A small masked spectrogram model, trained from scratch: arch mlp_mixer, norm rmsnorm.
Rows from block 2, named by matrix and row number. Each number is 500 + 50 x the weight over its row's rms, rounded and kept within 0 to 999. All counts start at 0. Numbers have three digits each. After the name is the row's rms in percent of the matrix's.
# fc1: token-mixing MLP up (model.blocks.2.mixer.f.fc1.weight, 128x128), inputs 0-127
fc1.6 087:443497525451684467489458540492538341534413557496480505602466500500550461527504537434500634585494503455423474515501457516439479491511505423487496476509507501493496520503524485512426487564504482501503625452527518495500423485519607515502491535496496499509471493459470572510453480510268504489460449500504508520534534432498507475500627505505604499510485472500503432465469507487509460538507
fc1.7 091:500496493504912572501432491503484506519509351502470474465496495475468451493496490480491497386508486445493461490490468519496502495469462474520480471496471502559483457509523491500495510482482510459420476480426499505474474496504429495501491499556469501503530472497503516504535508494499499491458640503509492505490500478517460610500491507505506472487492500463487478519498528409494503500495
fc1.8 098:496701354497467498424539531499483463503551424647416611610501588524558532511409502488501613524574566487478500462505479479494553515499501449474474432516537479513498486496492416488416469563504500536470505522494490496513504508500677449403478502522496506500490506494499520527500450515645461477461478480502493497499479489492462596496424493517557489500479490482491505484539495501478561511495
fc1.9 086:464513499356517629664491345519475499491215598496499489498375510461404466383492496520504381575492471482442501473499506475537487479476494559456484455489511494503476485456453496473517498415504459500485367470500494497499500526497476490500512502456504552508498511501473490466503549502505441493506512527506499495505495474522498550518502539504492452500515492501519503463498489483500487504500
fc1.10 104:446717511498423583563444605595524477451500530426473499491510476488492483635537472493507461481501536500503496504557500503440485500495495522534493494495468500469464474489515500476466497496495487502524529500461505516493506582513527478494489501408451488516588485504507496360493480508405528516573533490495456489494492502515500500517644441484352547498550491500512533522503532495446287543567
fc1.11 086:496499488497512498475492519469500487454509500467498497496488502496505465482512475517495475487509482503501498519510549453498510493500500500470517505515506500505506480498499497491534500505504510486499529490519504564496501547504492520513514528481601592625590569531596509536581553537519584513544474408498472515388639429405512566515501573445493503334567488500438649543484590557491517667290
fc1.12 081:380482332388354313374364471438459453436354405485564494445452502580518467496538514501482546433510403461512465501384455503459461446467455485487462496496399472451491494513499499490472494473496497500522552527505534513488504501502517487504496473562533486481616518509504556497516501502536517509481484498527506487498503415495462496495484533532505533498523472491458496482500491530524499477504
fc1.13 106:468500504489447513383502499491509505695498364547543494492502508483549472503517502497696551391581440529497488495517470529519500477495415458544482559486508500502482522461444508520494560546434497362525441448500502496510533491470511499434517587563564503517499533526501540500521493473486535366519498499527477468495494397484509499488631474493475463501477495527527463622501421530519432526455
fc1.14 113:563436545537486500511449537476476500530520501503468449499563507518502486538531532504520500516503576559493507500506550520500499486501500497494510472473500510500504300475516489511494509508511499528507515501500500766504503563499502500479516539589495503470508497278538481419482483536499462435447583503491476520522488498544505508445495580534507494529497513473504518478480503491513538426282
fc1.15 079:571500553556501652477499410474443205375575484499526480491538460413486481470421498334385464493494472501471476491491494482457480421511511492486425513497488475483503491502500431484438480469448424495490509506497455489482456506489517499483472487430503413492457558526501573503515428500616523528526501526517514496518515506527497484558471504495481516498485526497518480433496499498484503472498
fc1.16 098:470512396539498503511512460547524519526506526495509512474473645484485501514515471532499528500512427513510528406480494505500502527516489510500518490504465480657497509501500498481520501511502493494490519498401527500497483514506486487674499522642450505517502475494469459487524505529298487486502650443478561533514503525503500511537389597501588609537572502505467566506459500512411423383461
fc1.17 097:528501499525505636357594341595499523477501518548495500493499490532412502565457505484491475516489500506515527506494501514494506512501493512499510503504539525499544501501507490512496486510515499501483564500514476450488516498487617444494454488559539530480470475540496499519484513550526533489572432534506543515506511507535505521492514509561300432495384496582502459581447517494539489574246
fc1.18 106:500548512392515437496580477541503526502620411507479543517407580506455577487501500494509565463463499493498545490480517428500491525479481486509496509503494446542498462535490507426494493567466471499500446527487507521442513541561501511513516425563506527504500503486499530407361506473338450712499652520506503503503465475498524503517528509310492410498494499502501500517500471488495506500589
fc1.19 108:524448500498533497499506549493508514454514484501533455506504519493485527467536501522442508527506498524507506513526492514520501497478529486496506491438497500494434529487418499505499454530514489610508437485534693389534588543514501561471459561542532491497492274742489466437513469451468502459447505534545413568389495528501500508526515503506538472467463565560493503531502497479480518496371
fc1.20 104:531484488683500500526504539707265547552420488519498468508665569459486501507494373498591516520522502503499428478513502494485520543496492506503503465463497551547445495494500505403464531503500496535544497499498522494453493546474578495503499514446501499466454498484525509379583486479496522509500384509506510487500494506540497497500504505494520500499492481498489370510497454487497519484494
fc1.21 081:500545502513499522509510506481500500436499517501552491521503502500503585495533516569616531503516498515499491504505477507529504496503501525520521586502507508519500522568507513519603566508508543565530522496516513501487526529509393505550530516381522523535489501511506500484492469475554501582343385504490493505559433540565654589531539568500418370545538500491511461504498502548408480494244
fc1.22 102:572477350524520510516500510562502554371537535500500518651479435512502519496544502482543490497516504488434518485476488498500460506520500501497509483500634496532546495528481576494488504500500512511513424545339383502427509480528457469499496533576527397458728557507535490517422544568516527427475546624505419434461516501499499470461493498504518479450507504558488495485501490500505498497533
fc1.23 107:503514506515512501510481414491554777521507424528521510461479479505506480433498564696482495469499488501498499503498498514510498451339497506540494501498446479498515484499483500531558494505481505537486608508498479504505479498474503492476511510241534359487492492500499526497492484482489496486550589576489510502492500495474484498519499503507503425478496500516491494453502499488481506485491
fc1.24 099:502492530410573562523520462495406524558496589444502512584303552510505523436497509485526399454549494496496554464543501480501494465508497524501486501521520390585448457541476490504450510424487499508499534514445667513493464493484561495498522472463505544579512336489513493511530503469608522471497541419498493491502481508506521505404500493527515500587530435588500468492467488487660448490485
fc1.25 110:503502636522492462341552493535500424553495508497475508527559505511497563440498483502464460489494557501485474498465487495506513466486490528501489489507502524511535505506457485542518500422483500503527463504492411440495550515426474496639519504553513482485503630608486409469636432510496496458502503505412589398456493547500374667449512502502495466508604381586502521460486535479497472502483
fc1.26 110:511490490487514570448506630504500501439500499492499489486434511513500503518483498439559532479510497500499501503489499476488499497558482505502517493492445443443532483509528527508495505520523504473567604549688440514489525434506494474495394521472494514498250500531505488564491524534483644483513493433444572526385555507482499492504531538504498498567627520474492521430499492515499498332557
fc1.27 100:483506347496499618495545800536508540467489547553528516508499566405490541688485472527414486502537495458512508455565482480335482496465514500483487508494493502548430500501584509489563476499498500492498442502480501484496444456490407499500517514498511507493484486494461532500500536459504425411517485503499494498493498428467497495516477541521481499499518501489489429480502504502491482417501
fc1.28 099:484524509505511503490500517500520503452501491503498482517506522470501500501527474481489501521448512527503472505543514557472504498501461499497519491485525517506498506501506569502495545499523490546506597395584453505554451485498529375479480526508501483514381595508516550533500501585492479518461500560597434475502480569402493573636511499492500526521437580419541262581279502571521518552500
fc1.29 106:463491447624500533287537524520728511491507433532582473493602481501601501519547467488428520469500418513496484511501460504487472513508547496498499509478475545494478514504573565518491461503497518452504502494500612531505429442422492580492499436559525494497537401486493474534516503466486493579559408505490503560502514593484496409505507501475409511494494496498503460379512477528518495506515
fc1.30 100:485523497504470501487513469505493419622488594469497503508498494554409530477519566506471471561503502525509502509489515501494496456525506516488513487497508499494541400509522502525499501472532498459625440480508457542497358520502457496499499522518481510509501500531567682455499526544501487497549347465500509502561361483502553466530503497525504510539522540509499503578533458528221499499563
fc1.31 077:492461501480486480495449481502469496483483480474468490500505484474501507501497497486517501500494488459479502485492499497491499496497484485507493474504504500502493497500510507488469488495502501504501487550530511529515551533521515541517549525533550541501523593542550548538577599586546555569600675534530572656575507602633626573567600560617497562435380499509446336408499462523498479390514
fc1.32 080:475496510496503484511501496481491500490497502483465510511559503507517504540495524522514500504561509522503604497514526536507509559515500494497512473522517507525532527512538517520553538516546532531573542694519545511579529496551495519526494546510515583441574542614552508578510558553531585481503401449227516481502410472494488498537493526383479470507343472501431447504461465542511513447566
fc1.33 101:605436577498553499503555308598492531518505418611489514499500479492461521538495486467490499512500546477494496531514521458497500504570501513484508485510501496479488477561500505508509499500502505553504502493504545499449484529490375501499486562376492496519518514538561497479504461567502500500395539490498395502503548494500500642413503526443409545495525536407358496531447504599564492501675
fc1.34 104:529479482498528513494494554446501500528496504658474498503529367518504500582467533515557502499646509500532498576499477500487508468486497501510435483502537502392519495490525417503449501486472524519498209499539491495501503544502575486496522514359501643484500497505506350487497453498483485464529500507500501494500496648493487486493508516505479516480508508495495496451487500469491499444500
fc1.35 100:530480470506505439496496647474653508433598518370423509537509471508450495657506549500491386521432547502472436499491538484422485420500512572509518456481489529453501513497603517593483484425505447501496563370543504443499457500398539485534517512693489492591468507507497504455476481521490497501409452478497506500513507511529499511500503486525602495501496489477498497479500496455500489500502
fc1.36 111:512492528563591488485663385426504500493502508365494489477569404491666679422540521492508505506380507492499476547498407320544478489492496504499580494488499527447481619620434499490485494499495421489523513505511500486400524525509504477489504569550498519480464505481540518479501507499502502390492496477504551494502467493502491500517499507553501498527506462491496503483505505482493494499473
fc1.37 105:531432500512521503494503517498449498483671498495500520493509500493504518501490548516444608428506536501498487507489484506501493496516494501503489422494502500494499521514509507504504482585425497634494502488524452501488493448520500513495642459499498495518447569501548508598509513540352420512505500503509483461500355529488494521484525566503290526498509579471567520499539504515571290536493
fc1.38 108:480536500503494501504500484498516499462547491567486463538505493490493469439484502502514479495500500544500510482538499516499551504490493509506509500478556497501440494488483374490495496495498540402514429496492621499444448553510499496497513479596508505559496433499545682537515510535509502524517505465409533433545541540285477503500451507416559491476670608519387364531636505495493504513497
fc1.39 092:497495531501498531500499569506508490502501447531484495503502526500495511503525502557501501506449528507502531515495499504502533445510489495501495471484494501514517498525501490506556500502507506540506525501512486502465530521497463467523461499587545514514504498504500499490500503537542500554558521501508475548613514498348691391504506440586465488485499226501500650579446615447480483445683
fc1.40 100:485481561473509676489513500490479498494502508471499501563454504420494498518497523504500481507439477535511531508630510503494505503504535501504517501508566495482438474492496461493524452486492490487490407501507498521548486500501254682482516564699500502509481511487482483494533488354575473501575454529505499489510488601488468506516501499498530499506493505461535491360440495487498510483506
fc1.41 099:512436489496513499495498546447511478501500488495558513517502501507481505499496474500494498500574492499510516500514493496464492514501507487497521563513496509497505518527556528491497492503517514518527495524500519496511359446485502507521533529470500497498501501500472808497513461487517500367522519498513498483556500624637463520500508504444381483293481526438628528599513576473519497516545
fc1.42 069:501529687546481513588507608505573541556527520582501516532501548518555513504510508505481503504521524534541540511540507539557529516591589527532579501521524498510493562501501510507467504503527500501508530479488500453503534490464537515478497521597501508500509500530478472507525551533581544502554498512544525458573527494508532485453568595456556533466461488510490508388496585459206501504395
fc1.43 109:495488537514571427591483490570508504521467505496492532498496522563482447449502502491495482454554469445500519515405524569495510505501511500525500485532479485483534463403475483507502510504497517516302515582489400507632497582525477492489464547577666460465441693496432487429476509499507566483487454482496509389498440550495565513508505441497579404498486562558506527449519446480470500544526
fc1.44 103:633442395476569502470499519481436544680509501398464443511491503502502516508480584573590516512411568536500502504494504503483500455428441494495531524475511502523497501493500456504501507501508483404551498510412509438567500539503571481570453476540482536486580500493445478480457473478486486565539265500522470504562492581499553441505497532474425527545520543496458532398546462500513487421527
fc1.45 093:504522502508499511501505538519488506511502501496507476490478499502489498509517538500528510496524508493500500512496487512501515594501508505524513513504503492505515515496501489498514513516500514555498526479496470483492499576647462504528545535441511504557549523543517523500449502525520513520463538517590502677631528521447201575507525513532481528475497360581467539514451291507416510493520
fc1.46 104:509509368515498500530502499497507493450505440616497489489497506522478496499536373526514503548506514503499507494501542501491501606490498509513477512498428499493516476510519507406509498440481500491480666500528503500475497487571479480501659499511496492513498500518608503483500502500510331470503319573519517481525415524483533472501579471617485503501488503654484566375441500472548460473500
fc1.47 097:497600448493267577519494306597496526591686567525521575626501607450468493399500501499544470537564471403437478459530496511570500492440452492485459498537552502495447465502445504481479509502508507477506470428542504501489496501494500484501512512500495504586494503513488500464498454477396462422481471497492507513494503513500494434497503501539505499499500505483508487486504513526503508501433
fc1.48 109:357549500522504500610489506478504496491530492492656500498503509459464512483501557500398503513493339489514504500530527514527491482499547486507502601500509503499456393496434516489502463520500497494512465481511489619504626420513507507498517436499513534519482594386416402597448500501496518567496325505505551403585560523503493508521506474494533538492513425546415491510490508478498516518431
fc1.49 109:530499489465514511461489498500461500491508497654508500518485484512509458498539544519504493496648497488501499513495493506490487442500472498503433515506505503474545499496496508527511528507519603521493500440554477494523474563464490375498516257562509504537421486543498505370567505643503463706458485490521593499501497511503476499414505504404524496526478395499499504438499476537540487503508
fc1.50 106:504494481474506456525536468817642508484347471516567512514489542589545509500307586496513553458514433499487522460412494460502620454497500457522473537498504475528507519507498351570496474491431489480513497536500500503503514562468487503499543503488513504480499497500528475440509493470501508490505486497509497498495495488511446417505495471494502505501505491497501493490487523522496500524482
fc1.51 091:503500435511505497505510476543492502526511521502490509480499501500516499527501505504462509508531501493496497525494529500515534498546446500515560508499463494501509517502516493501490500494501494535523515502495487524503546581500436500498543519503504478480500559480522491428521501532646497441523478561590505553466491500459547325739627491338480497586525504506501490509511508350663634414430
fc1.52 105:561700516502646413514524530116497501559516527605535572490463502553477504481553458511481533474591493419479505482422502495489500498501498467487439523520467498527498503485497426477497502508475530483514498494482515492508497501484509500526499499489501470496500491496471454510511482500450489470497496499490441495499496500501497418500501476508497478499504541500490478492500485540500509496498
fc1.53 104:498494508499529486541511499501502524501500512507511503465491505501507526513509509511546506501516426498505498546492488500512491564502491515522502500514460509474487506511500500499518566540535529323489524477554529502526518504533501442512540475846488499502505462507503494500467494526460493513591503509507266493497485524519498502499500495512707468500494440490476480436506500517524500500498
fc1.54 103:344488442513503550521501639390399549595490512411640520569496493532540499667403502565623468505438343476465495502483483506405568503495468510507535520499505497466521499497574360486531534466500498495495523503504481488499431618519490555506508443474518465492511482524496490462517505432526498583493500534496498500456471439511497499502462492458492496440480502493514511545502491548487501525514
fc1.55 073:449483505535337381479486501428542494556390456475439449514492479404479466486434477474461461450408489487439442416487447444463500442452457397444498477445503446465424443434407421465484456445478488489494478521512507507499544490494414490521496499474496489494464491496525364524500535494446506494494504521495526544505505728508541531564540501511491500528507549498506477640500504519470505509500
fc1.56 109:477505514506489484559445492507500502632468497524475502504528538512512482348501528500518447515519538479487505453490500529559506513499500520527497473501500510542516500480367499486511510460504516536500493505506499500473574500498500500485499499615499465492501464493492496499450514492591570492563511500476487664469486545491502505468536349510343523507511553195504537498516500499516505573515
fc1.57 090:505497475505500510501503462512482498486512497495507497524509539516486465516501521501508511501493498515500483499532485500511489513506509490501493504491514499521511542501501525519525499507500500523517500498533540460518503497534501522504511498537515539582512516609613511584524547505513518553538464500569514393623645601582507379530597586596511474481622474210479515490468397362529489455483
fc1.58 104:487501497495506482493499477516456503567815508466499549427499483505496503495511473492593441452500494487541504528492513480482503516507435532485471495555477513528532483515501495500493538500506502523399482518486497519488490514505485461476367463416514517497526490503524548471512497500497711551495379518516493546498505473585498501538472379492532517479499505485478495481372527503383494535487
fc1.59 092:493498458497505497490498467526483493496504503489493487497497502494495499519502508497533511502490493499481486507500503504487507511484580503493532488499494516508501500509515499499495500503507476505488478491546499516517494566580501684543562582500509466502457517503549514503443503414496517469528496556595549558521565543464553524209511502356500501533430509498593499504493742502388525455501
fc1.60 097:499501497498513603422499571515501506498502489503502516480500471613493515451500505483504527521502508496486501504549518511515527502493520522514507497502462490496533483501477494501489497508503499498509541500496568510492505543509498560555525506487499473520583448521514550496515499519357508515507620529522500203504483515505505578510382508506403566539532380396574464553349503586518612500504
fc1.61 099:500492439504495500554494521496507500520500500507504515493494503500454501520498499500473505487497499533516497507502445540501482499492511486526496492529464499494490568510499524499494488515491500500515502495519512387517595489526536504462515549509438527586511499612514336512524479510553571478546465504522482499645407366497439541486518419502478546501705501508511242518530595562512595440512
fc1.62 109:515425468507507548413501502485509502505479718485509383430496562531450504509506534499517604673501500531520500440466502499512489487506529439409492501432456500564597498500510497497463467536558474468525498487457358507512498485488499594491395520573543509504489511543461510518532515395497625455392601502497512489491506510466459471509499383500554445488491462502506500484500525494512487534546
fc1.63 101:487502500505504517532496502519547494485500491487501523491514493510513505505526502507495507469466494509515537487535508501483495504509498500486498481515443511497517502516496510498522501505504496516522501518514496526502501532606482497515453474565525514444486508486501521406412454478497511619568459597499612449472502492505368500505500529541499437591370610321507514615814498519495535514441
fc1.64 106:522618491508564496331562552523451502497448516506498596486515509513521539541507497500503378516500510481521492522479500479499498602477500583520498498530478486496510487510504506373483495360482472488499501505509524539471502439707497467560521489590497468492453496425530475618312516527509504491428514517492502501516499511394559496501500430495562482445501492413522483513576502480497500511504
fc1.65 119:472522502500476537489483509467549505532491483519513501498487489507496484496512496523506509476500499498501497499500495503498497500479502500526499490493501497528506503491509497500524507505483506612489437552419498506498490499503427499501552478450501690366638468493513531506511494500500506505444485215631427494501507506467495507518514498495525486674303503553496473484588513488486543508506
fc1.66 095:472530706501498512475531435526497500485532499519500410503500500500507527505489509525496512518500507502502506526501509521501484537509507522514534497446472489491497486502492508483507486484510488500463598515500515504523477431554433509550521553437640499494508459486506501546454496457474480431500651435497494515506422480608496500570448498505539552453519353504499412503724523525614501519659
fc1.67 085:500508500499506513503504512500495528498496500517506520500504502513507522496503537520496502525503498518498499504544495504508508501524505502595504506500517509504497503506514543532508500517501509527530492502521546529533497458510555524555633518397509515554510512558525538600546561568476484574438500547509509476447500504590500477462467133488516513539509615503315500498563498499487501434421
fc1.68 098:518500493501501390485689597435508460517455498492531492600510584554500632577703517459518501482498458520460513475407515430463384496527502484533500515497535493517505446543500570489485484492466482499497467495517522506504496499502362505505492525251486519503477502513493512478505570506498546483550522464500507497494500482503459510478466424504435512528493501500505498510480548477493501525486
fc1.69 101:496484520499540492500509509503499487289547435531500498492535533512560512507504494555246543390557498496497481435470485505501492513480652501561497487507483502568500496488481504488509339500432501459499594437399494485547523561474587556501502534571469501573540493498460527382514488516540497437496503500430494501502519460540494414450504497522494463500504485497485480542497493532529489504511
fc1.70 099:480627577476504546621416490489407501499376572493487591505482514468476432487527504517502640542527511471503496501514529545516500438533509424499495498548498491520502499457496490561536494555499496465485549499498500476542523497369306394498545485499502481500502465501490488539599544681363495501488503562511455563482553513467495519491488498512503493404447494490498470497550500526440503502490
fc1.71 100:594458498494515392521505508617510500305537694459505526503497501579480491468462490502428536674476496501496493512415516501511528505494530476372494528511492471523536467491474509500506487522600488445508506494493536519498501504518488500479458479283503511504574503491499417498500536519495491507554507424506374507515501570514488500501533493501465505522473551482434475503509499506513469476461
fc1.72 097:515508522498498533423552493499477492518504513513470487504492443533499496539485466502496539476502534497500504502489513498529490498507515509503504475489486497461517487504491503498496510513501508507577367552532505506501664491500447503553513500518402431419521534550503318552541502484442500499485523501541505501502493423532549447504519554500779545461367631426494620487492482449493417534501
fc1.73 111:462506497489503493440522500568502530655324535500561511503460352497501527481544490500539709504462445493506502601506500493490473499486460359467502512502520500385505494499494556468486511551498467540443447391536514503494497508510499498523498533497500506669498481497502502406471502490588500476504494484416490525509499482506527518503372505535483512519571541467498501500518500442485580499479
fc1.74 098:497503543505500497506484521480503487483519486493501554540514554518499500429513506496487487486501488494502502500505501488529514504519487504469488508556547497533506501506475522499512507502514500524497186556565539520500507548573491512495506504419521432513432456500539501478438514487490483495505370515496493525576512530503506438613504646562500459497501380553360479495507695490548505516554
fc1.75 100:358358530498564312463479505512510507665608536502591320514494581641497492478491496501594467511489399591504477430354488493500501486501410500481498524448517491560527498513496509495515533497471500531502527464461498485477528499504498463466559499484514452523460506500523495505476476505504374471563511507486499505497489527477477501496459567514497516476446489501499500475505498491489500480533
fc1.76 099:499475489487492542463500480525509505575473496475500372555494490501576484483526503499500396495496504532495514497495452500500484499499498621510495499461545501478527593492475577493502524358495504505434514492499417456473499445493449449689508500313625541572538516509531585512513499574495395590500472508484376533478493466524489461474475580477557499496521611442517500501432553523444504505499
fc1.77 110:506465546600487502512500543427543499491490502496498500409622593493505496526445562489526495492512510490537435444493500495493522489501511502505500472505427623584506506494495425515501500495494498584504521292455489506487504501537427484494491511277519511660537501500542472563412491536575550491484496505469499502500482504447592487423466497500519502492596474523510494468532392502561555499506
fc1.78 092:496496584500472504604452499516503511491575470711507509445498455501499489511494499503502502507598479526496495499511497483504506503506480500504455503469414484483472496498491500491515501512455538500575613500453511496492496500508369500501470501472502401503517410481493484496491605454440474481467283479442477502487478500477474689503496499474506573495530503489499524513525496304519505505480
fc1.79 108:569472422511492361840525513470513516514521442571466443534481473680503515508490488481476481471548516524478492523326500480487476500481494487503474494444506499462624556504520500471501501502500513474567488502546469490476496496526401542454498496568443508505470493479443483502498485474542500492499449506504539524486548503492508483499499499499498532483474500501515403479504489505496512498487
fc1.80 110:585553550493508528303424516495515525502595660454454566470484514557748414523554502503501487652449529470499498493453342598490473481510499499433502487508471488491500605414486496480542492485531455502512501500501516485535534508499388494497528520494441499500499501504493453470490544473506429486490501532507507478471503495493502473518434504484484502471481500505528466507498497501466530500495
fc1.81 084:532441638518437500479651555561340512507520531499476490302459339505369600488488491493488476518493469489536484564497543421453476497484500493501494488485423498342484382517448502474496497545495499467479498512521526493501466478473501501462492501493494493531524507498498617537505459500400483466516537545495542519506514451500484430490560516520481445479442462546514498490502497552509525499512
fc1.82 104:500531508478490502491506502393768442483499443551496500474441547446449515476544670481524494528498518502512567499518514493516482364509508513500503491488489413519449463500462490611490534477504508499498495663452519474427503557406533500500529474487420506461515507552553478459500503499500500485495432513484512502448512499548554518500520531544475568471520508475553436507460333499517505483499
fc1.83 092:512505528511504500502531522498561511472520517500513500540499448516510516478514469489499528503485505500537504500490510549506529500541501546519505515500529501514550502514490527499499514514505502431512476461436376492518501510510520522561502528576491485565593582500500501485525511500305500560612448376516620656574481543503561493512402503474516485384613497474484358519490492474681498500371
fc1.84 104:501510525760509413499385431508544499454519500534500504517675497574499411483495495509470489496520474500504390458418494547471474494490503498500492497499566578482500499470476501496500473500504512478490251499500497498514481499512444537493483492497502596495461469477500600479499563473468489509485499501510504501483512322484519492513532501506502500525504506475505501526489497488518480463508
fc1.85 103:833422500396413500605497504486520518556462537482457484543366518505492487527510449542452542502509634499452537480480491481497514573475530506495506482497509410468460485498496435461497484501519511503478500512527500514476498516512495548502480551378479483477451496478524569492505496482539510500511403500501582492494503417508491500500456525486482502502482362497505459557501479501494526503513
fc1.86 097:412368457386479623671539447486533463443800504412560363544397465489503499470538498494473569495409384520494505518516480503485466475497500465475504502473517496459471502458501484495497474542498478496509458466552501523512458508510484498507500498467537506496485498470504507492510504472454519466514535537516483511499501405453500517511523418514544483479515508461500492501519499455499498528500
fc1.87 093:486541460531499444554495500522484498500496517529456476477500509421574463488440545467518497499456556527558504471502523488486488443524502510531504472504471526533444579493526518563503522508494457520511462501498497497493336503444496498499592625577489504482495538492542696526502507494405474515523507478505542502345508602563501494497508496497519531504432291575400636529488492521487524434466
fc1.88 093:493501546509669626483686329553499541489515445528496506499506491478493613421542498543529530477520493499496483486513494398548472475512497500517476494519504499504500494508443523495542510495481526502493384495498489497501554499501401504498503494486501496494468487489493433473445583478503492511464420471457492464426496510463505262483452499480525576492503492495499480495498491641496477462489
fc1.89 104:460590522460514498507491469507529469495497501507501499544445497480576482486512483500499527528491529501499509481514502503500504532531509513486527473480522475501472543493516521488498527493576509567531338399499502516507498498526500489500331515512503475682515551369498504500521515482504696448496553500439464411557504512521475498499549484526415525529522559599508508485455450540504469271501
fc1.90 080:540507436537513506498508518508512527510509533555526519543503536495533500519521478478505542531495494531518514520500543511531526502516551545528483558516545511521505516496504500505486521515547509493529539525520479503516491566487493649528525400469540520482473614531565510461570493398467503504461498448428388517388503488467486501370475496762507483484491498490465446644554472486506507523702
fc1.91 104:481537556486465502536414553674501476482626371517489470494474483471498459530549494517506481381535507520499495515502502549490476467517497500536499485473501500451471527461485587500513498501414523384560500511529502436517493415512499509448531498493484499431467500527486399515485540516674502456495628493597510495503499533485514487477307485537489475501349500525485457512502493522496577490499
fc1.92 109:514468487500500485503500497494484559527501530486509500519514511503494495494500497450529506547491530489496500494504482560498500503544510502493500507501502504521503503453500500504452533508560554511495500525500501462616491493508460546508435443375393498493516502556433535537498532481503515657473659491515494428501495502370504505488579514510494617493454415586540498490673528515518388499248
fc1.93 113:503507536580420573541484500461436551499488528505501500458549508434488480498496498499466598491504496500499479475548495517491518589507511450478491522508465524500458526495537476367495484531504519441501496516502491412506459576724500475492499491478512535479525556657417500450290503592506501495536479452510505477355568508585536513448482506508508506558468487490580499448412502486500470496494
fc1.94 107:524404523502491607631446505479523535506372508492507486464500567499511430535734496533502514492472496506506507436502501508490361472439489497477503503495484484536488510470483671498443495479493486502535394546487497505505517407500713499516497501505522502487498490477514492524499322506505509529498480502470508497501458505479473589489505504457499500464542480507479523501516489500483463506500
fc1.95 092:501497500517516509465510503479549459507489494500516512509516511502504500492493451495499500497528504524474524538477508526494498514508534502487516517509505507498512500492504514500507499495510502477496490553509492527509494456492508507499479527488512501497517508500503543584624508507500554497520493701465403606511534543543496501440520561393496500834562333500457475534500356501500503595449
fc1.96 097:509485571499500497534500484517495572448499489500504513475511486455505500497494482491519488498484505540495503461515491510496499509507499500505469485499463495503451492503483517498487505499517506502601503514440559506515506474488501529514508437502550508491583461466498497569530507501498506597518224500498587519523495530501488504497506498567543321517503552631724527484329475526503562537585
fc1.97 108:500498622498489500456497501478499467503518517444501500541533491503477460484475475514487467512513499497475486519475523498511502534519507501552464501510586517491549502491449503498527506489528510507450455502505489496527566467507453497489546402492554472499509482533513516550497494537503503632518490545499499525425501441504485497502500506512431503527547510499617499615505531502501540094501
fc1.98 105:537427576498527501506528492500465550367527465527526520495531450497523493495486503486485507495500479477478499501515519503519503498505500495489496559574506514498504520525479496514491506531500494494393536528527543538493516515501525502510519509538491483464506465412512472501540485513502474409501500493497510507526571551512543501580500464515433575505526462511557494530682272495196518520568
fc1.99 108:575488250641547660490487496420592424607479538489507505635585446398506485450500549478500502504507505498429409515616500501526496474520485480477497502496488520478450507508471484530497504495500500487488629497509515517500541510472478502491495427367557423462499522470514499499505501478496491563524540480509498474544507492508490500496472487484446447503442482529412500561499499493500510505494
fc1.100 099:514504506501497493567433602497508500539496502480506520481508457501539409491471511502500505468494517499495550567494512545522533505529518516500515502501465493397498502480490451509488474474472502545487499554538500509414524525482549544627479431554496494438503486449727505493473486421452482561439638505463499535502500507523496558497498506488548521541493497560501279551409587545525357549415
fc1.101 080:500498490500506536495527477548517494520504453536509532572500554516517525502527544509506506526505499501538492543507537509510513516520502517500524499518569501504512500546517516550501495486506518507527353502604578614519591553525560538510516560499547505538465509414495486500558574524586500539511546398520400481419407478488359503497490492428523482449536454506802535505502420524498484513437
fc1.102 096:496460543485491507492480619453499489500497483507499499522509443497488510484503498497527474583498496500499473480514507479540510530502472510471520488532567571485495502503494520493506529486581502491446498335453504498504630501530505513504534534523575530627493499523501375496495533501505405468518506495578685485476502411556497541497554565456440443591533506479341520509476384575500399528643
fc1.103 100:502499553501493499487543486500497533437522580429532486476506495491513513559515498495504501497540499499510520499516500501486524476510506511522508534500489512494495512521543473558494499511498501514481443514477503519510500563417598499511538506358541536524562576483500499502630503502513485429446503551514580505486494496279483629513515489576516492618463442247512489365506564565492511467524
fc1.104 105:532524496541476481480538529667177438599523492528498485500521500511530504507509767479506516493501498496486501488478477485494487305514483476504501501487491503498489516484516563574474515504502509501470511488495548509500508407544482518482486516488497479482516457483497468573410497474515492496500501502483505502512499489489506499506507499507500481483499481500502504507457500491494484499512
fc1.105 103:500492512522515500502500501500506492499499372616554499506476493487530467481503499472499507484484472508496508496502496579500495509496498496484514595511509509515497526434480494481482509518498499436496595500466511507604506532505577495428433489352531537510577497494498506498491491537474621515428532498496502556494255504499462548502492519476589537531505502405479667492448676538475494401466
fc1.106 088:501498521502482499490499501505488505614503501507504521511513500532553497511533526518499571517511513549501507525501517502519508504479508545509525496503505511491516502497507504494492493505516502548536523503513510535505502495503510493590509536500499519510507495500506515499501506549331551487497241570575507517501651555499529612616423502533513382528513494509479539495528539554543248408544
fc1.107 102:505565467500502503496502496546494540499496505503517484503471498498487518475499504510500493491489539525517530523502499517525488516534469509505503492498496512466494493500489498494497505497500498626527469495518492481502498496503565463493497497270492508499503601544480500502509634552490521509324511498474503502525525503546514176502485566507461559500507499498633500480593503435499505537573
fc1.108 078:616505556507507613609346579575468496537517501419500486496501504461504419528495488476508500507416493522503495486482503536487502505489501492508568534498499469506500478492505515485488490499500455536501488529499494495469501500512476512532496467396493472466437486477492378469435488475288472464497419420423438439436422499443411333420525435444515541500500497481473465507518490583523592531526
fc1.109 071:495605567537495439480501518567840542464498566499457488547503412502449509464468492495412469492507510495510488559442498492494502499450495503475482499520522504466519488493475492497479498511522522485495499466491462533485490473486528454485498501490494475476484507474446494469465260502525502489480481465478422453447466394472461487420424451449559537513508499525532522516488502498501465488482
fc1.110 111:440399508507492458516606484495491463504463672694502404484499496431578632504499475497477484652705482556510495523530480432505510498501503503422382499446492496486412514559497486500495469466556597481501510532487555500476495501487506505512480358535498480447518508482503492508500479482500479585500583499514489488484481436492501494510472489476474492459486503488505500544492479502496499503503
fc1.111 109:510437939521385547493492562426514495501450498498504470602515537486499505556495524494506508499482472483453464492499503498461495484498488490493500493492640501500501500503545451502482500496488466499454478473509496502489478509498576500495498494500544413487511501511500504491499498411540498512489511486497496502515504499500510494539472491480507478476459493500481472448505489499496485499570